{
  "embed_dim": 128,
  "encoder_bias": "none",
  "text_encoder_activation": "gelu",
  "text_encoder_positions": "learned",
  "optimizer": "adamw",
  "beta1": 0.9,
  "max_steps": 4700
}
Rows from block 7 of the image encoder of a small contrastive image-text model, named by matrix and row number. Rows with one number within an expert belong to one neuron, the router's apart. Each number is 200 + 40 x the weight over its row's rms, rounded and kept within 0 to 999. All counts start at 0. After the name is the row's rms in percent of the matrix's.
Before each expert's rows are labels from the 100 images, of 14976, where the router gives the expert most weight on average: "colour at peak" is the nearest of a few named colours to the mean colour under the peak. Only what is clearly more common there than usual is listed. The data: rendered roads seen from a driver's seat, with toy cars, trees and houses. In brackets: how many of the 100.
# router: router (encoder.blocks.7.mlp.router.weight, 16x192), inputs 96-143
# up: expert up (encoder.blocks.7.mlp.up, 16x96x192), inputs 96-143
# down: expert down (encoder.blocks.7.mlp.down, 16x192x96, transposed), outputs 96-143

# expert 7
colour at peak: black (44)
router.7,099,149,223,185,217,224,231,267,254,209,205,205,123,259,184,308,222,188,195,223,205,214,168,201,192,197,238,233,146,235,224,201,191,216,237,191,210,221,178,150,262,273,143,214,206,191,206,208,139
up.0,095,196,238,222,226,285,180,171,225,160,151,185,223,149,271,155,208,139,278,199,173,153,200,197,255,198,231,134,200,211,247,212,190,157,233,211,247,203,203,260,183,157,214,206,248,199,133,205,193
down.0,092,222,188,231,192,182,212,193,277,122,224,168,187,182,180,210,171,182,261,159,219,156,207,183,136,216,162,245,204,187,228,189,121,177,176,241,222,168,198,208,218,222,206,211,187,209,147,106,218
up.1,099,173,80,264,179,176,213,166,184,129,171,162,177,186,253,175,227,204,267,201,228,264,175,188,161,234,194,259,124,304,192,222,249,201,181,147,237,190,238,212,225,144,195,282,229,258,188,211,241
down.1,094,195,206,245,172,181,151,290,204,231,246,200,182,175,201,259,263,175,208,207,150,203,121,174,190,245,155,207,282,201,202,198,230,202,165,212,182,175,198,175,211,181,178,166,133,195,213,148,194
up.2,098,161,218,142,172,244,213,156,208,211,167,152,167,148,182,97,174,112,196,189,171,271,255,196,183,273,202,177,222,222,245,191,228,173,195,246,168,196,219,278,185,134,205,229,261,145,166,123,251
down.2,097,225,178,228,241,169,118,226,214,184,133,205,185,180,191,168,225,153,146,232,191,161,194,268,184,201,175,105,200,262,199,205,216,252,195,242,153,87,233,238,207,203,212,216,212,234,210,208,255
up.3,111,194,264,243,224,247,234,165,180,228,255,172,240,158,300,173,204,167,263,201,197,242,182,85,286,222,156,263,231,246,164,194,232,214,156,146,149,96,197,165,238,211,174,149,175,224,180,174,161
down.3,105,240,235,240,215,146,191,254,171,160,245,242,258,235,286,186,202,179,222,178,264,215,192,191,267,180,213,142,209,228,139,164,159,261,257,142,265,213,169,237,169,226,209,191,223,199,145,209,169
up.4,103,217,235,193,219,190,226,205,175,158,216,167,200,171,263,184,175,189,241,167,181,197,239,117,321,172,262,228,163,221,207,166,230,159,196,147,204,168,172,149,156,229,174,162,189,152,203,204,130
down.4,103,205,206,265,204,217,193,233,185,188,311,218,168,252,212,182,216,233,218,225,219,191,130,170,270,176,226,160,185,299,177,233,179,238,185,209,226,117,261,178,271,134,238,176,160,137,112,262,168
up.5,091,209,272,200,237,253,172,242,228,134,178,102,143,101,161,154,209,162,214,223,152,158,263,280,179,170,172,143,245,194,208,186,218,174,149,221,228,243,196,256,162,148,183,201,196,226,224,167,258
down.5,096,258,186,203,199,151,173,180,209,251,208,190,186,260,230,164,199,153,213,117,255,164,185,199,190,190,217,204,206,192,246,219,100,187,196,186,239,198,225,223,274,234,254,114,172,233,216,152,213
up.6,103,179,155,232,163,250,179,243,197,160,194,198,212,216,205,201,173,242,248,217,222,254,266,127,177,266,215,189,146,232,152,196,178,204,176,172,209,254,189,163,240,221,220,271,230,242,144,269,151
down.6,097,207,247,272,191,187,171,198,187,204,229,235,202,167,210,195,266,174,145,236,170,144,241,173,267,212,226,190,181,155,209,134,188,220,216,148,223,182,155,259,188,178,216,85,160,207,161,249,165
up.7,107,172,179,213,213,193,201,206,158,227,173,167,154,182,252,166,251,166,253,232,260,249,163,207,176,188,169,289,193,227,128,140,273,230,169,184,162,90,182,193,229,147,168,182,152,232,257,193,237
down.7,099,152,194,119,198,155,210,155,161,186,212,226,241,243,186,185,216,210,169,179,219,206,193,220,197,158,243,134,223,167,180,192,198,246,308,126,280,240,145,237,178,174,183,172,199,159,179,217,201
up.8,090,162,269,196,180,194,212,178,177,222,231,228,252,228,292,168,187,206,164,161,213,202,198,197,112,261,194,266,249,317,134,138,227,200,153,214,201,164,130,179,218,218,173,224,282,266,173,177,124
down.8,096,211,221,245,153,174,248,197,210,192,182,250,210,217,214,210,215,159,220,188,184,246,228,156,194,155,232,274,165,196,237,166,235,239,186,221,277,222,157,167,246,196,202,243,215,217,191,237,190
up.9,099,202,172,178,196,266,186,156,104,165,101,204,153,189,198,162,151,200,257,165,298,283,216,253,246,218,201,155,217,163,257,162,241,185,176,193,160,214,254,290,170,134,268,240,244,288,185,300,164
down.9,085,186,170,133,233,227,163,208,284,199,214,258,206,242,241,237,221,139,175,239,206,167,149,241,83,307,212,171,212,197,153,229,172,313,263,211,144,181,175,215,210,261,211,197,190,222,223,226,205
up.10,097,187,255,212,165,202,203,245,192,173,216,113,187,215,121,135,177,218,221,160,196,220,180,224,182,254,207,189,190,276,192,187,253,181,196,184,209,194,222,269,227,173,264,221,173,174,175,150,296
down.10,095,234,227,170,228,142,172,198,157,188,221,168,148,168,247,226,197,193,156,241,191,159,229,254,236,94,175,130,258,207,145,204,201,216,183,170,155,142,161,239,220,204,164,172,142,217,155,219,181
up.11,099,281,230,193,217,195,165,183,255,210,208,210,187,170,186,184,235,91,203,285,147,131,197,166,134,168,155,197,240,199,192,199,177,226,202,247,250,214,162,159,183,210,92,156,169,205,214,124,169
down.11,102,195,270,225,218,189,202,168,245,163,186,163,160,202,253,192,200,137,278,196,214,190,190,212,208,196,204,205,196,182,252,167,181,207,196,262,244,248,147,243,233,126,192,255,210,268,204,193,176
up.12,105,187,135,166,151,232,229,193,153,180,200,205,253,173,205,181,233,202,203,184,212,249,167,188,131,282,192,272,141,296,134,238,225,234,190,189,157,197,200,136,246,174,189,236,288,316,185,207,265
down.12,107,207,201,193,161,222,232,255,219,285,250,184,243,220,143,259,223,168,261,225,251,227,205,182,230,248,226,190,194,227,255,167,261,206,186,119,187,154,148,226,133,170,255,198,197,164,207,191,198
up.13,093,257,275,176,203,249,214,157,171,165,130,220,200,203,284,143,128,240,232,204,231,254,180,165,240,179,236,169,225,163,253,110,224,220,209,267,198,167,225,200,177,140,239,133,234,297,156,194,168
down.13,097,174,232,189,230,211,161,170,217,266,259,268,219,225,208,201,277,258,288,185,171,176,243,222,220,222,257,224,161,153,235,245,185,234,200,225,194,232,198,183,213,162,207,248,102,243,193,222,248
up.14,102,230,137,168,241,227,216,176,151,125,162,147,198,172,210,143,182,230,254,159,190,235,222,255,181,184,188,213,215,232,247,195,218,166,133,197,193,216,247,245,168,189,234,273,251,201,170,286,178
down.14,093,207,182,272,210,248,213,215,218,223,150,249,175,192,209,220,205,217,142,189,194,148,163,219,130,182,206,176,210,148,238,224,214,248,211,154,178,161,166,226,215,274,217,174,193,208,221,138,217
up.15,082,189,177,244,148,250,240,164,137,166,220,166,167,174,153,177,171,166,206,223,215,197,239,231,242,170,201,222,273,126,201,177,182,127,187,269,151,210,258,224,183,122,267,266,273,179,217,189,220
down.15,083,214,215,234,241,157,140,137,266,206,187,237,199,263,185,177,276,187,186,210,220,137,135,222,167,189,203,224,219,230,207,203,183,244,189,156,205,226,214,238,210,226,89,255,142,240,223,138,201

# expert 15
colour at peak: cyan (54)
router.15,092,196,225,162,190,233,160,194,216,193,199,191,208,222,220,253,211,215,245,278,200,248,207,126,267,135,239,123,199,188,215,218,156,287,217,140,177,130,159,219,240,203,166,198,157,191,196,204,182
up.0,108,158,142,124,203,244,200,148,149,188,145,238,155,189,226,170,211,211,227,184,189,196,261,262,201,188,262,224,219,162,229,218,185,126,180,155,255,264,180,297,220,169,199,209,231,234,178,243,220
down.0,100,201,121,167,179,204,152,249,193,201,193,215,227,222,215,233,179,225,200,163,234,144,176,228,197,201,263,170,161,169,228,171,226,206,172,147,212,199,238,163,221,227,214,187,135,245,265,268,224
up.1,107,240,212,218,183,238,290,186,144,93,177,162,169,214,166,188,163,295,231,111,181,247,243,241,196,247,190,163,160,251,131,225,204,165,180,172,200,203,213,220,193,175,262,236,252,193,200,218,175
down.1,097,175,201,188,222,192,174,247,193,294,269,229,156,182,243,161,203,265,181,243,245,202,268,190,187,221,291,237,195,200,223,173,228,265,199,163,196,186,234,180,255,224,220,231,145,207,178,192,190
up.2,107,224,191,264,233,276,175,170,66,200,204,205,204,239,209,157,203,189,252,240,222,217,185,190,252,183,220,224,170,240,192,195,235,181,206,204,191,179,221,193,206,203,209,214,166,165,173,209,268
down.2,110,269,213,169,252,175,173,171,164,100,249,213,227,212,277,171,226,232,175,208,243,213,193,251,259,199,264,169,193,145,219,195,200,168,217,208,231,196,211,213,229,170,236,221,191,212,172,186,191
up.3,094,100,200,116,193,165,200,204,200,214,220,237,216,175,243,157,202,157,187,186,154,205,220,155,205,194,154,292,235,198,248,228,210,170,186,183,167,203,174,178,158,157,180,207,295,162,197,147,158
down.3,102,181,174,175,226,225,174,196,229,220,235,171,212,191,118,183,232,161,250,197,191,193,144,228,159,176,197,251,180,162,138,162,99,160,229,218,153,220,150,173,154,173,244,164,181,177,187,194,171
up.4,102,86,179,89,206,141,198,228,178,187,207,181,159,209,178,218,178,233,167,120,199,231,216,195,163,193,196,249,195,215,207,175,213,200,221,170,172,221,123,165,236,222,192,242,295,267,179,232,135
down.4,108,189,164,208,159,136,162,226,116,268,222,192,193,159,222,194,168,174,156,126,149,218,184,237,150,163,220,267,206,156,253,160,220,236,194,264,168,260,196,111,133,179,147,190,161,210,149,225,150
up.5,095,224,267,238,199,271,191,197,80,194,225,181,183,200,228,196,208,139,260,207,154,173,192,181,253,151,259,219,237,225,252,218,218,180,204,164,192,129,273,181,182,163,217,243,208,232,138,195,204
down.5,098,298,225,218,224,159,222,187,185,189,189,226,206,280,222,212,179,230,224,173,265,211,201,237,237,218,161,200,220,184,142,197,186,173,177,288,198,207,301,235,176,201,236,233,196,199,146,212,230
up.6,122,264,214,208,189,226,197,205,188,177,205,228,209,221,193,230,190,233,238,156,171,204,171,153,238,168,200,152,170,164,186,188,163,281,266,182,197,140,198,217,235,244,208,264,175,145,117,238,211
down.6,123,229,170,179,187,160,216,163,208,177,163,208,174,174,227,229,228,242,213,194,190,235,194,220,176,213,182,174,273,205,215,260,175,172,146,258,281,198,220,235,222,266,194,231,213,175,153,177,218
up.7,114,223,198,265,193,254,209,214,204,184,197,243,183,196,217,243,195,207,267,182,197,182,157,135,295,123,245,105,213,220,219,218,195,200,200,175,202,166,236,173,171,198,166,223,196,187,208,220,190
down.7,123,244,192,216,205,165,210,218,211,164,140,156,207,174,198,227,237,235,247,161,180,177,161,196,194,210,198,163,215,244,218,289,201,225,164,232,222,191,261,242,268,249,206,305,195,191,185,183,267
up.8,094,111,139,77,181,205,144,169,119,137,235,195,188,241,215,168,196,196,236,120,228,217,276,254,218,184,244,184,166,189,209,167,222,166,231,169,275,179,176,272,238,171,200,184,181,235,222,208,171
down.8,089,150,142,206,192,161,261,232,143,207,138,228,161,149,226,174,217,208,155,171,140,240,221,306,197,188,194,120,180,204,238,260,251,190,202,228,265,188,273,225,188,226,235,185,169,185,167,182,185
up.9,109,112,239,108,202,150,178,166,194,217,258,192,223,183,235,165,229,163,175,171,148,195,209,132,186,190,185,275,213,147,227,176,242,181,190,130,152,159,127,251,225,186,176,172,181,192,148,136,137
down.9,106,239,193,236,175,185,190,248,224,243,165,258,201,211,166,252,157,183,205,238,167,219,198,240,195,140,148,183,220,176,179,172,135,199,225,246,197,223,262,195,122,212,260,141,224,110,154,247,158
up.10,086,112,174,140,156,203,123,215,196,191,213,206,214,198,230,141,157,188,198,208,193,249,231,151,141,235,208,237,231,175,233,179,203,170,174,193,185,228,134,196,194,201,192,251,206,200,182,189,193
down.10,095,218,207,228,222,194,171,202,207,179,246,258,255,216,234,166,261,208,151,222,173,175,196,133,171,152,213,234,232,148,210,194,124,153,228,189,200,216,221,158,115,151,155,196,144,170,201,198,167
up.11,095,222,175,197,182,274,202,184,211,176,150,125,198,217,194,250,202,182,205,197,241,209,252,226,209,213,184,203,241,203,181,214,264,197,176,130,225,164,156,230,204,204,154,180,141,158,254,260,211
down.11,104,186,202,225,198,223,225,249,230,187,169,198,131,205,167,181,169,247,200,177,205,203,205,224,228,172,238,151,137,300,203,241,264,198,186,226,163,171,236,145,258,214,176,186,181,163,258,260,241
up.12,084,168,214,205,137,215,251,205,208,200,222,159,124,267,222,201,211,160,171,184,142,192,205,186,196,187,166,219,182,191,186,197,248,245,205,216,230,158,187,242,185,127,192,257,210,242,181,186,225
down.12,087,187,248,123,245,160,233,170,186,228,273,128,179,215,300,205,206,126,144,141,222,187,172,225,188,209,230,270,169,260,192,214,173,220,236,183,174,179,186,193,172,197,203,174,226,205,262,182,234
up.13,114,195,146,193,217,293,183,157,133,155,191,162,213,205,212,198,179,181,220,187,214,165,225,323,191,256,192,238,206,229,194,191,235,169,159,177,223,218,205,278,195,121,211,224,191,163,197,234,222
down.13,100,194,160,181,308,216,146,168,134,202,141,227,214,208,220,232,208,258,186,211,249,180,242,164,182,165,218,184,181,135,226,204,231,198,284,165,247,203,252,281,227,239,250,177,155,219,182,236,177
up.14,102,169,259,212,238,178,201,199,193,125,186,144,232,143,218,183,243,197,235,160,170,165,221,240,279,189,301,155,276,183,236,204,250,267,189,176,251,127,176,215,195,177,151,179,197,232,162,222,151
down.14,106,262,151,215,231,232,187,220,161,239,220,243,177,133,194,179,180,246,204,181,178,205,153,189,139,151,216,166,208,297,226,249,216,190,239,213,272,153,294,205,275,233,154,198,189,243,201,171,276
up.15,086,203,133,212,207,190,199,217,196,167,219,235,210,272,199,160,213,176,137,220,316,186,215,209,267,265,168,194,129,229,222,184,199,232,225,229,162,215,170,196,146,179,199,202,205,226,205,263,200
down.15,092,213,222,90,187,168,252,143,181,159,213,177,189,125,252,134,249,221,201,163,163,189,146,175,191,223,160,197,190,201,230,221,222,219,240,209,231,200,201,210,250,193,203,158,220,209,188,137,214

# expert 3
colour at peak: black (50)
router.3,093,266,183,221,256,210,218,221,221,130,186,209,192,250,198,298,138,271,281,236,171,221,230,221,206,202,234,137,170,176,170,254,222,276,262,135,176,255,245,170,264,327,196,159,153,177,158,244,178
up.0,102,218,228,188,233,176,228,158,215,187,176,211,247,220,260,142,175,246,255,181,150,195,224,191,232,214,203,132,199,214,173,238,274,217,218,151,167,203,134,155,205,223,216,157,311,222,190,198,156
down.0,100,166,79,135,208,155,211,179,251,241,127,230,275,227,244,260,250,191,168,158,215,215,190,179,162,263,193,161,148,191,217,244,233,201,184,233,249,224,136,226,193,283,202,254,195,265,248,176,168
up.1,096,185,227,219,214,249,209,136,181,190,175,193,202,192,191,163,134,264,219,147,248,213,231,264,281,282,173,208,183,116,242,154,205,164,187,165,176,194,183,244,196,144,290,131,266,204,213,255,171
down.1,100,197,123,177,206,195,136,149,141,218,167,227,198,272,169,201,182,228,206,199,153,185,202,221,170,221,194,196,193,149,154,160,114,211,265,263,161,239,200,229,188,198,280,243,231,219,190,217,141
up.2,100,213,198,184,224,286,224,166,176,191,200,161,124,187,197,169,141,229,220,169,218,164,183,222,225,187,284,267,208,243,171,158,205,176,202,182,152,246,231,187,253,153,235,178,214,240,171,218,151
down.2,100,256,147,204,165,191,176,219,177,159,197,248,153,194,202,186,147,230,207,186,263,222,179,186,184,221,147,147,244,221,145,220,201,110,277,240,220,291,239,176,220,192,248,215,181,202,144,202,105
up.3,092,128,235,139,146,131,210,202,284,201,271,162,142,182,224,203,179,216,170,138,175,250,203,214,157,207,269,215,206,229,199,157,222,199,174,185,171,211,139,208,272,156,206,290,305,198,169,164,163
down.3,093,223,234,223,140,127,184,214,260,213,210,238,206,188,176,199,255,221,226,164,196,200,212,174,268,222,152,138,222,221,253,228,192,216,214,157,227,207,208,186,182,265,220,205,184,222,292,217,207
up.4,086,179,273,223,182,246,247,163,179,244,196,212,233,157,203,172,174,167,193,235,211,275,205,211,198,232,218,221,247,209,168,182,267,186,167,214,152,124,129,198,223,129,206,187,279,305,148,184,214
down.4,085,261,202,269,225,177,174,164,250,221,173,244,204,251,293,272,155,203,215,177,172,222,232,154,215,152,262,238,233,269,233,198,210,165,214,170,135,280,166,234,251,225,235,202,181,295,204,216,240
up.5,103,169,223,140,160,192,253,188,162,164,213,120,163,186,200,159,209,239,175,172,173,194,246,244,240,248,234,201,197,245,300,160,278,177,124,140,137,195,151,247,231,167,211,180,275,215,135,202,143
down.5,096,266,312,246,229,182,188,164,176,208,207,167,179,192,227,175,203,191,267,116,201,159,180,174,154,172,211,163,201,271,205,121,260,86,227,228,239,175,192,221,238,217,206,167,210,272,195,180,280
up.6,093,191,216,224,193,208,209,146,150,280,167,159,180,182,191,169,158,182,160,204,194,170,253,188,221,207,230,181,237,141,217,190,197,170,176,228,164,167,191,230,205,134,234,175,215,248,150,170,204
down.6,107,198,207,147,163,251,147,252,152,224,127,233,181,294,265,226,146,222,228,184,123,143,205,270,175,259,194,206,166,103,165,193,152,210,236,229,187,249,205,199,174,151,221,147,234,164,207,218,136
up.7,091,201,210,244,179,207,192,205,222,260,226,112,199,169,144,219,91,225,183,158,196,254,206,160,219,180,191,247,201,279,200,148,200,109,178,239,178,200,259,230,243,211,206,163,257,241,204,158,115
down.7,106,188,195,225,215,209,210,169,209,265,146,228,167,195,216,240,126,154,161,221,231,174,269,231,190,223,252,169,238,199,175,186,184,181,278,204,229,234,225,198,219,160,256,175,265,246,172,173,144
up.8,091,210,218,165,209,256,249,177,147,188,122,141,256,266,258,157,169,197,178,153,294,217,269,163,258,236,263,233,239,172,183,153,185,161,191,223,192,189,257,235,158,148,245,159,203,286,164,203,154
down.8,105,201,140,146,149,153,154,215,165,200,218,251,186,206,210,205,181,199,229,181,190,177,222,147,241,227,171,199,106,120,195,214,138,205,289,257,157,247,200,142,120,148,234,184,146,260,167,231,259
up.9,107,226,167,222,188,215,186,221,177,186,172,189,156,179,215,144,192,202,184,197,190,180,223,166,211,162,278,245,183,215,193,226,213,116,204,202,101,180,233,161,207,249,249,125,218,224,233,180,213
down.9,110,252,205,256,257,203,229,193,261,98,225,198,167,165,296,218,155,188,194,227,244,218,212,163,75,106,206,239,249,281,263,175,178,280,140,183,221,176,195,229,255,274,140,237,156,158,238,152,273
up.10,088,120,211,129,106,195,192,222,139,241,207,160,238,254,182,125,175,209,206,188,214,190,191,188,228,268,234,198,206,280,209,193,243,221,170,247,186,203,221,246,220,209,213,152,243,207,192,162,208
down.10,094,213,174,213,139,154,194,180,180,148,200,268,216,226,297,191,169,143,200,212,173,234,204,214,207,242,243,165,180,111,206,137,193,280,209,256,147,216,135,199,164,220,209,272,267,256,166,199,226
up.11,091,181,225,116,202,141,166,181,237,229,215,200,166,172,215,196,162,193,198,163,141,250,204,181,154,228,214,199,200,252,166,153,179,246,153,199,122,198,167,224,214,243,152,284,233,222,164,159,133
down.11,093,200,157,249,143,161,177,212,207,231,224,186,231,153,237,215,165,264,257,202,170,222,206,201,316,155,229,225,198,192,150,245,196,252,212,155,237,184,216,195,206,180,235,155,227,162,266,209,145
up.12,106,151,245,182,123,160,257,157,162,225,169,124,196,165,237,130,208,205,244,179,233,264,216,117,218,218,160,224,226,250,222,131,265,200,173,141,232,196,192,189,187,139,206,257,311,232,179,157,157
down.12,084,223,216,258,240,222,218,248,153,155,188,270,254,150,180,189,265,261,223,209,242,215,189,191,261,272,214,204,230,157,216,198,166,176,243,255,192,206,282,287,213,255,197,266,241,253,200,224,191
up.13,105,199,222,247,125,160,228,239,182,167,239,170,169,160,166,148,171,211,185,154,212,267,254,267,255,243,248,194,250,212,168,230,170,171,169,218,170,218,193,249,223,190,295,109,209,198,160,274,184
down.13,113,260,154,214,257,218,183,158,161,149,185,230,224,254,242,215,232,208,195,178,165,169,216,269,200,189,242,122,203,114,168,160,127,142,271,263,187,227,179,193,111,132,242,196,223,239,162,217,166
up.14,087,159,227,173,227,142,172,217,179,150,219,183,184,210,183,219,201,231,167,224,260,191,242,198,99,183,207,277,182,245,164,119,228,206,266,206,294,222,202,208,187,206,233,244,200,181,184,286,211
down.14,081,213,255,248,259,215,158,254,297,233,242,239,265,216,183,172,185,143,181,240,201,277,155,202,225,171,165,238,181,268,155,235,194,248,208,206,247,202,212,161,199,178,184,186,193,148,147,249,218
up.15,108,171,228,162,198,210,125,194,219,132,202,166,238,215,160,215,89,222,164,177,251,238,172,265,143,253,200,179,228,291,132,211,198,128,151,158,209,211,183,100,272,233,183,160,151,135,193,192,171
down.15,109,118,218,210,188,271,160,153,251,269,148,148,113,190,175,179,119,221,82,239,183,185,263,160,228,194,150,173,181,147,232,196,239,144,125,226,184,227,159,195,148,182,217,182,208,170,248,214,246

# expert 1
colour at peak: brown (76)
router.1,110,251,181,214,226,161,218,174,208,177,198,175,203,240,271,185,292,142,193,257,207,202,189,216,210,219,203,290,215,153,232,168,177,275,162,169,173,126,127,183,171,219,191,190,164,197,176,139,237
up.0,088,139,157,148,191,244,242,235,202,216,166,108,121,153,176,249,183,164,278,181,211,195,264,213,203,218,162,103,186,176,150,147,207,206,127,168,173,255,218,187,257,181,186,273,160,172,238,234,165
down.0,083,163,230,200,222,224,209,206,201,169,137,242,210,214,229,227,219,233,187,152,183,227,176,149,233,216,167,140,131,203,260,299,240,161,264,182,198,191,229,139,246,193,153,285,172,217,133,171,157
up.1,111,213,222,202,186,172,197,176,247,214,180,174,174,209,303,175,215,156,174,162,177,224,218,224,147,210,193,215,258,151,251,160,176,222,160,232,182,231,186,209,178,190,155,264,218,189,163,154,188
down.1,111,193,211,227,226,173,191,97,189,239,218,198,162,194,186,216,268,126,240,226,205,203,160,234,121,212,213,229,218,259,161,190,236,229,133,174,229,120,205,150,206,226,105,218,157,194,195,143,274
up.2,099,239,196,264,190,142,225,264,183,196,237,186,255,238,187,193,227,213,234,217,238,186,197,206,273,216,227,192,142,205,148,220,291,168,165,182,139,156,161,218,192,192,244,130,198,198,218,225,242
down.2,117,194,160,285,149,231,216,279,180,203,257,164,232,206,167,190,210,223,158,143,199,192,158,227,220,210,190,168,207,94,197,169,204,143,233,235,165,182,156,184,158,162,268,146,209,211,193,250,228
up.3,084,213,192,183,228,157,231,206,110,141,206,186,193,238,201,226,161,234,291,149,255,212,161,194,219,138,216,247,253,228,197,203,225,211,255,179,262,202,208,201,234,194,193,208,207,191,165,264,170
down.3,094,188,157,195,233,178,168,253,185,228,277,231,227,286,196,195,207,243,218,132,229,223,228,208,209,175,225,213,199,196,128,199,188,234,264,152,217,244,217,155,172,114,256,161,215,218,156,242,111
up.4,089,172,147,123,205,217,208,190,241,193,201,123,252,240,174,163,234,129,177,185,214,221,200,259,140,209,201,283,220,201,208,158,228,177,200,176,275,252,172,174,210,205,182,249,217,227,190,169,233
down.4,097,160,260,175,181,225,192,97,183,203,219,214,277,209,151,145,215,141,218,258,163,167,143,217,154,203,234,290,161,214,157,260,230,214,98,197,212,156,199,207,156,205,220,199,161,153,199,182,219
up.5,100,160,173,198,239,172,199,190,194,174,266,243,115,180,236,215,168,244,155,163,214,264,247,198,191,198,223,220,176,229,214,266,169,214,228,125,260,166,256,249,254,195,193,165,150,246,230,310,144
down.5,095,239,234,183,199,278,184,249,151,211,193,152,203,208,187,199,136,246,195,117,165,174,255,254,182,235,259,125,217,192,219,256,197,196,280,203,226,211,230,214,188,199,191,160,156,223,194,217,256
up.6,105,164,200,213,232,235,236,162,182,180,171,152,245,145,197,177,224,197,202,243,226,223,198,172,129,178,228,204,196,206,156,263,253,150,130,272,150,140,185,191,221,254,163,155,285,182,255,149,186
down.6,115,215,168,185,195,248,178,233,213,209,187,194,199,202,225,202,176,249,192,158,173,201,292,178,247,210,184,167,216,148,203,257,232,172,176,241,132,231,260,181,172,160,241,174,193,206,263,276,217
up.7,075,180,211,248,161,296,216,174,144,225,188,229,263,195,209,200,152,226,261,194,212,215,135,196,246,276,230,184,243,290,201,171,285,213,219,271,183,207,225,240,156,215,174,170,190,226,137,159,183
down.7,076,160,152,168,193,151,151,267,158,224,273,204,184,150,181,136,114,224,175,143,189,260,245,264,193,244,143,102,198,75,260,174,160,202,169,190,164,251,171,184,210,216,216,210,179,221,213,261,224
up.8,097,157,169,208,206,231,201,172,176,153,194,200,113,164,125,188,169,230,225,153,214,208,195,176,192,196,262,227,208,191,201,170,171,153,209,166,233,179,280,268,190,153,189,196,216,188,176,276,215
down.8,095,216,235,184,199,169,280,266,153,182,185,248,224,152,205,190,207,285,193,198,203,233,225,181,248,158,189,142,125,145,150,192,156,186,254,141,214,234,196,188,237,164,245,154,168,229,170,226,183
up.9,129,241,255,230,183,157,271,210,116,142,274,224,244,240,247,182,151,245,216,183,232,168,180,225,270,236,258,219,186,231,128,151,195,199,247,182,188,181,195,191,190,198,273,152,178,191,129,268,215
down.9,139,182,160,276,156,228,201,244,149,250,167,196,227,177,131,169,186,259,170,152,166,122,238,221,223,239,228,198,200,160,175,200,213,165,249,218,215,246,168,206,124,138,316,132,205,211,182,256,177
up.10,075,183,198,186,156,240,168,153,232,290,151,126,138,198,191,167,261,196,202,177,249,263,279,225,190,279,214,232,206,221,200,181,238,249,171,266,235,210,155,247,198,196,150,263,185,244,153,134,221
down.10,096,167,225,193,194,215,230,193,189,191,245,215,208,209,137,174,235,123,220,211,188,160,160,238,189,220,188,278,229,204,218,177,188,216,157,170,281,192,174,137,148,189,146,241,249,131,147,188,221
up.11,104,189,228,227,203,186,225,284,269,175,230,170,259,175,219,210,212,172,217,212,220,203,169,199,218,219,219,185,155,253,166,255,286,202,169,173,158,124,178,171,223,240,197,188,162,166,247,170,185
down.11,109,189,200,242,170,155,243,304,123,232,135,153,216,223,175,197,200,240,178,200,192,160,225,239,244,242,247,140,162,133,174,181,253,276,224,216,204,146,195,122,163,149,271,111,177,202,217,237,196
up.12,102,215,219,222,219,191,225,161,153,172,259,178,257,212,179,194,242,229,225,142,216,191,201,254,278,159,240,187,206,208,176,232,220,164,235,156,110,147,170,186,147,214,217,153,210,203,156,218,271
down.12,110,182,180,239,171,233,244,260,216,234,179,218,215,168,205,154,167,229,167,157,175,188,192,212,252,199,189,243,225,156,135,180,132,168,234,178,240,261,237,203,124,92,226,131,202,229,252,253,185
up.13,095,175,235,187,221,214,244,151,136,224,139,200,163,211,192,89,248,232,227,141,183,176,165,220,216,199,235,199,202,263,177,218,222,173,189,202,122,222,256,191,230,137,165,222,205,203,237,206,192
down.13,092,279,212,129,212,204,153,161,199,197,214,251,229,232,255,240,234,211,191,177,227,226,106,168,197,134,229,264,193,165,228,280,180,216,154,245,164,200,198,108,169,147,204,220,249,253,185,103,234
up.14,083,217,258,157,136,191,244,238,158,146,229,249,228,170,216,258,147,248,206,205,175,232,180,202,268,169,213,138,160,272,160,98,228,175,248,172,226,274,272,227,210,223,211,164,139,158,235,222,235
down.14,090,210,182,133,182,193,188,253,194,193,149,226,204,178,214,302,140,225,188,146,284,241,198,190,187,146,199,130,102,107,129,223,171,170,242,204,156,226,202,168,247,256,242,207,246,202,223,209,173
up.15,109,168,190,193,213,209,161,160,171,250,171,224,195,233,254,129,232,135,170,237,198,202,188,247,176,226,177,246,209,188,208,132,199,238,184,222,208,208,165,200,163,196,160,239,220,245,103,180,221
down.15,109,189,228,214,243,194,157,128,154,209,245,219,211,242,161,199,238,91,218,230,180,191,174,254,199,221,204,287,245,221,245,195,250,227,156,204,296,248,157,219,199,189,134,230,209,178,169,113,218